Weights of a small audio frame classifier.
Model: log mel input, arch transformer, norm layernorm, activation gelu, layers 14.
Training: adamw at rate 0.0015, 7500 steps, batches of 128, held-out accuracy 98%.
Rows from block 5 of a small audio frame classifier, named by matrix and row number. Rows with one number belong to one neuron. Each number is 128 + 24 x the weight over its row's rms, rounded and kept within 0 to 255. All counts start at 0. Numbers have three digits each.
After each neuron's rows are labels from the 100 clips, of 14976, where the neuron reaches its highest value: "lies over" is the class under the peak. Only what is clearly more common there than usual is listed. The data: melodies that start on their tonic, played by one synthesised instrument.
# fc1: MLP up (model.blocks.5.mlp.fc1.weight, 576x192), inputs 96-191
# fc2: MLP down (model.blocks.5.mlp.fc2.weight, 192x576, transposed), outputs 96-191

fc1.45:156190139142123102174137116149104122112117142129106102126139101128134151112118135118095123092150142124170165142114128090137100124127114131123117147118114133128115125145142147107126147128121104098090140035117152120137115125109093105125077124106140109161154113158143125115188112123128150148
fc2.45:148126095146126100090160136162161148098142112123105166146131108143137157138106049129100154096131102092132091155118154128118121096112160092150155125127143136129106142141114132123099126093135126138126112140117126115085111142120111153101118133137113156095112107126126150124138151167119175155
lies over: B4

fc1.410:159126106150149163120119128111163070123100051141144143133137118147134137144117142116165116137148143115127129147092119133119135115105153109096087104093127148119120158162149123116114105129129124142140109109124124125150110113097134151138099131142121173109107140171099138151126156145098133156
fc2.410:172133132128130144115123127107147145115137064132143122109119149138139104116124172117121120134128092125131136110108147143129119090077100109159075093133129124173105186147128121136126104147183135165121125124130106129120115134114137148169118135155159160130112192137104125151170134139122095127
lies over: no note

fc1.7:105141110156118116153115081155135100106131168128134110148155105086184147148130131111161109122132149109142177113119110178128107115105139146115098156112106121135145093135159131114143152124114124104114104088079152136095116147135121121115117124135136125119128110134130145117171120125130133158
fc2.7:115156147107119119103155141164143139127147144126118123118142121097110151173105127134146165131117105093118102107099146126124123092134100096140129151097079090151139163127147121117154132104149096112129180137080160114111146098129113103114153102175117160108120072099184143084149130136109157107
lies over: B4; B5

fc1.535:132146152133139131118140078155132095148133117111122137122151153115118078130135138105144116126136124156134191110207149129108086135146137131144158150131110138159135083119128114102137100106097116115133097093103179148135085197075134078106109130120129105146122136124151103107138114130126125158
fc2.535:140123143095127120118126118154146154113150139120091120158119124084093113149109137130149152102111114103101107154103108127150139097082122101113134131142123106107134138171120118073120164153120141152118131135124139129116122139088136070136123147173117144137109113165136087098115103147098173129
lies over: D#4

fc1.340:121160109139136145122129128116135146135121084108136111137161116088146112117098100129066105095107161086114102188144083114148117129110128136127150136137129142107149119151155140112137085084071114148133096134130148165129073177133117152137127156155126113143117148127136143129147149157093129101
fc2.340:163143142143147102145094107131131131126140106142118147136109115122076126139135167127134132139122121150131097142146077106099126134129099136135049155078158129150158122117162184092139115149113106109130119123110156125182143126085133153175096149151129128136112147123118142137116139121143172162
lies over: C#4

fc1.349:142121153165131114127095138144157090118127078140144160113140152108134089133126184120127113108173150043091113132102064137139151099144135117107140131071122172105124156110130159150152105107113117131178143155113134121137122151143132159130100126091103127124062096128113164153132141134091128143
fc2.349:155096127125135128153112122140129153151133189144141106133112146112113130081133104126110089148123116141160174151140075116114119188132131170109134122135153151119131062146158143136121150131143126152138093167143144132112129107165108101131133105107084157114143127131134129131109108135135093120
lies over: no note

fc1.490:081157156115165131119133047155128131133120146132111115109128058132103104131126125108137114119098147123150110178112115149125144154130141112119163179134145113133123136148151125109133079108096117109132132097106158082111129083126154149135115144136148143121125106158099143102093141156134114109
fc2.490:157095141124123150105139156119112096146127105131145119137159164120206098141175088111125087080150119136080162145152117132132154125122126172156131123126103137114107159149127132143147150104112106112124132140099129181118090144137097112120148146152111145132098137087116163108179141146114114112
lies over: D#4; D4

fc1.358:180134127147093145132105127137143127084140144139105141131134131097136095107111065162147118139180155108122135091167114168133118161134079123121115109151105128091124119110120143109126107144082127123113118100152149138134100166137117165122151127109139130132137132105130100111156126149127154112
fc2.358:073117110117091127148157138146144139101132149084103135157180133094133142160131135147156117063138085114125132159122145112179164092114157107184160088126094139125116138133114149143130173076135114122136148125102100162100134138091087125093157086150136099136123145106157102127144147126104088146
lies over: F4

fc1.62:071159149133176128110122122110157099147102149119110157065147077106130139124147108126128168113084128107183104149132154077088130122150137097144126133145124122174160101123130126126116114076120118101111155113110140135137122127140141123142150164154103082152138125144103144153110118084147112119
fc2.62:115114148120146143123136118175127121115146153134115124107168157181130083167141092108141158108146132140094184089150123155097162112107124139132145147165097124174100156118110120101145125078100125139137113156100143127086075102081096140135168137154139142125072115150152117089108111121123160156
lies over: D#4

fc1.114:136121118145138153124124117126121138151093111116133117143159157119121118096130121114140075114142105145117155127164119155117120108159105180122150105106144150132107107113118137098133117117100109136086111120135151175183132163112108154108093148128137115113130153164119147123129115161098157117
fc2.114:109113140120127118095114106119158143101133117139108130149138175128150124160144067115125127157092130086082151135137092156116162096119130125125110138124144159139123176117151102125147086112118112123129115107118135166142117114105128102121141125183109142149111113158090102094092118129115145127
lies over: D#4

fc1.416:154136132143136116113135122158137104126134054108110128116128143139118121130119155123153165111158094170111108135121121126132114146147137104107077133108155187104110171128126159132087112147131105115104136084124138146143109126112143128112103135131128139112096149149111149161142151153109115149
fc2.416:175165086119119138092114152121135131102108090114116147136110116084145121136166130122109131161132093111115104138136071139148124126118122101141101104133108169120107124112158156152126083154111128137132135066133160134120133168138163148122107117118159167121131155155075145117153120129119125156
lies over: no note

fc1.419:120147203117137113139129115124156111150145153175110119084132124138110070135120111132106166167111108133126152156165144066136148168134138139127067138131115099154140124137154153122138142110116137128103118087115174148146083123145104101145114161107124095146142122093140137150133149143124159112
fc2.419:110157122138145112109126141136132129102103127106129163082137084128124114187102104113168144108136192125171128147132148126122134157129094098191173132113120104106141136149109114120122124126131115130134139069085139136121132130135126134117108148124168151104124111144140125115107158112129118139
lies over: F4; F3

fc1.540:138142113100110124154110099131132117115130138112137125108165100099123118111094099168134117168137106100141220102162100128117114161124122155084131142157097155154109123089152138114140126111129122097126106119120153126132090165117147072139095128166105103097103158122137121127144108147148092121
fc2.540:115170109133154108128113152149151161101119137126115127097148100127099132103120106155144134176120151163105108172122113130125110211106140160108122110138118106159121158168168112107104118127159130121092143125104124116126163073128100149133127130170092176119098143122152106072116108128093130143
lies over: B4; A#4

fc1.162:160146138141119133082116138154112098132147099114143149126120126111171122108084134104095139120170170119128162141116110112148152129141146125115148168137090141123192107120169124092102104103102125132142089134115157132119114173153120125109147156116131117141085119139121142146146170160111103118
fc2.162:106133111099100130138137110148156144147153140120092110141118090118150141132105162152143115127154115155147105131125126150124129130154124098141136140121147105108128129145143168141110162161149094133131117125161128118113166093070133089077094139149063096108126119107133132109107160123116089122
lies over: F4

fc1.73:146136146120124105139129086154136124128158143116122127104123072113123104123095130133084100115107138099167104153119122156129138166165155091098086151164119095120139155114123121140142098118118144077141086103130176107104149118142159122130123163110135096124147087158094131125086106156129124108
fc2.73:135092124103135123062112146103121098127097122134164125176128153147142107150130091103143105118150106128106202152156131162097114113164118168166157095131107161076139147166115111115130129133100135121105131131123122179123121117160125130122150145154142161075107129160117139101139167122162122087
lies over: D#4; D4

fc1.493:178153102159127134130108098129140147090119076124110137140124154117101116117139131116142099187094079116111148105132094134099115137109140156132063113150159146092121140106165166103080081131140124105123140114141141119172180120146132154145082132111084154109106147096101141145112137136131105135
fc2.493:078133142146126148095113135143119087119117104126144134107135116142137154137177136106154109119135133102083137137121119114093103101127147149099130095109135138133120164147114117120158139130105154098112085080122119141134155114109144155123100143120124146132185121081156176098096126117163130168
lies over: no note

fc1.447:118172142131138081175140102148100131105139137116103103114176131081134126096113124106110119097125125171139128162152080102140078140120143151127148189099113101139116125100152136115138157126143131088132142097091170119141139129129099114105099147147141122166139101158117117109161094119108110127
fc2.447:140140103158166083146132123170130151102143098095126163095132091146138142168154096078128136099104186122107116137081164125140093124120115118171120144103156126137131140111142132154107086122170112134119149118091130099119159121107133159097124125148109150160125126109100157118169135161133143138
lies over: B4

fc1.516:096142118115160125110118100140117149091140181083120120137187145078154132135113117153131111112087126124153186160138154142116108135138127120143134141151144126116121140118136137110134110107132105103101099084106172121127101161125108125118108113149157105146150154162135131104170104111122139142
fc2.516:109139092139134122116117163120164128125145130125132172119139124164123145165105093125094147150137150089148089127127165122089158124119174091126156135106055126077173094157140125113103124113154112094121149116105140148141133135152163129138109154113132129133123077112139121114132141106101143140
lies over: B4

fc1.145:090126197114167159124114099135130143139117104166083111096112115122105127126137105091117141161122102111123112144130113077135134134152084145115135137107130082146117157130152134161176091140096156100138146093131167152137109095120115096165125153146119163143140185109084167126133148153149138086
fc2.145:166101109177127092150112146158123092161125109110145138093135124169158146124149132125112130112122178135141145102130130152150123151086108117169083161085100122128121182106115102167163104144124065169112105116110121151127121140126124163119115134118141113153113126116107156119130167125107131113
lies over: F4

fc1.191:117172113154118133101105153105136070137107036089103120127133123140159119112144090097146135151136110149095123148129124132121117150125123148142066089130107152156121163129137161133108109122111103122122155076098145153173090112082133120133124165151094147117109144128102139151177130109100113145
fc2.191:151135134121127136157135141118114110136123103129174112145142101111138130157133112136108142116153208152086110126141132141160113118139089116144108124100115116120109077135151119130119158114162129133116149139083131131112108154134157184137129126157129157124118151154106147109178097144141134124
lies over: no note

fc1.534:144150107172120111123103092165125160110140114081115102129120125117114159145094100133107096135108146134139187112107120134149118159142123156131128142163112132117158136101153111106116140110145138138179097141135127162104164129151144148170159124107144122129107183123102097144155158155138089099
fc2.534:106142095162119149136105104132107158145139145145115155128131141112103138141124185127137128121131080143116119151140136138109154111143142127141120114108139099092181104159128144105122166141146107102065115135119149125109155109104136118118138145166109112089107137121184138117073126148079130134
lies over: C#4

fc1.76:118158123130134108129089098161130127146141089159143156132133155110123116116143134100154086154153108150114147149111127137119140137127153171098135117096152189114158146140149163120102125098086128088144116147101151119152119142122079101090071150095133136101166103167112177162077158086138088155
fc2.76:152149115138177132058104153149111128144120094116141107122159134121121103110164122079128084103100145134142113143132094100121117120078120105139108130113127109142101199137118104123151096146144144135118119065146132166131140159154162139148130149172164143132154154113106160103177121142159131109
lies over: no note

fc1.481:143154111146148148109121125102152091137136061141122139133128133166127137148123132136148167152117119085123108134147126139131130117148134099138081137079146135145120151108164146105126098128133129141137144096130133161148080115120168144142107117122126117116111161160124153131151142154098168154
fc2.481:140123161139111133057126122099127129104123077186138106117088139119143091106145188113144138139120090110119138109122118138091134100127128121142089100136134119140114134144127136128083119158152105162114130094138151123122128112118149149154106169144129143129139159109111145134116112141149112085
lies over: no note; F#5

fc1.498:137154116111127125161122111135131125106079140115134127119161090092120144096157112126129113147133130156146181164104092111146099158121122144125114151160139146125097094157146173121132154143147141120116131072121158112139135137116112106127085113131140107138132145170124123112166082113115099124
fc2.498:130165109147165121103142148197139116089170118104111138109137086167140141161113074105093154101141157115129096140135170126117130120123141089147137141101098127172136134115124138138127086108136113138130116119134134128087128118129106192119153104155095165142089102136145143098143156165094172164
lies over: B4

fc1.432:139141146116125150176081133165075123101132125101123136119156156092153109114133117088118094168129098129069145093133116131074144163152146168116105106143152171109150084138155157143102139100124159092147105135117149136138092159158118111125116140106123147131087142124117133163128098139107092122
fc2.432:116125093138121172092130152125162135152108136110084116146110136128089134154113094125133167131138125130105086112127150117162146105089129163151109138070093136157101141124131128120118127143123102164135165099143110116142129111148125156108139090131110157115162159070126132070190160113155144118
lies over: D#4; B2

fc1.384:127133130124135125146109118170114107127118159121107121114165091102132120140139124121130115108116149126189166111161122118117092124132139128097125151112134141142107113094131140092148118146147122090086140082136168133125119160097148085141111144125125117125136108170114120107170134110159139129
fc2.384:128134087112164121082162131156153163147152120090134135126153109127144130133097108135120162125114132117129078161092142093143144144074172107129170135146122095126104180183150098082140141098132118139141126098098141123104103118161128117123144145156114148062134112139149143091128126132107127129
lies over: B4

fc1.240:163147132127123141186090143118098112140148130097167139104117131103142083122115164131121152140160116150141173109124142119135128162143079153128105139127145106104136078115120133126134136146132126095127124168126164123153130201123110093108109139112141136125162152105165137159178131154133137150
fc2.240:114111171122096145154145130124133152146163124135071103114117107146136133157120098148149124093134132078145108100116120121122147103143140115116132129092086124148118151143124156141172151170123096158121129147127120110115158107114103129080132140163066111133102139071162102119141142124107140110
lies over: F4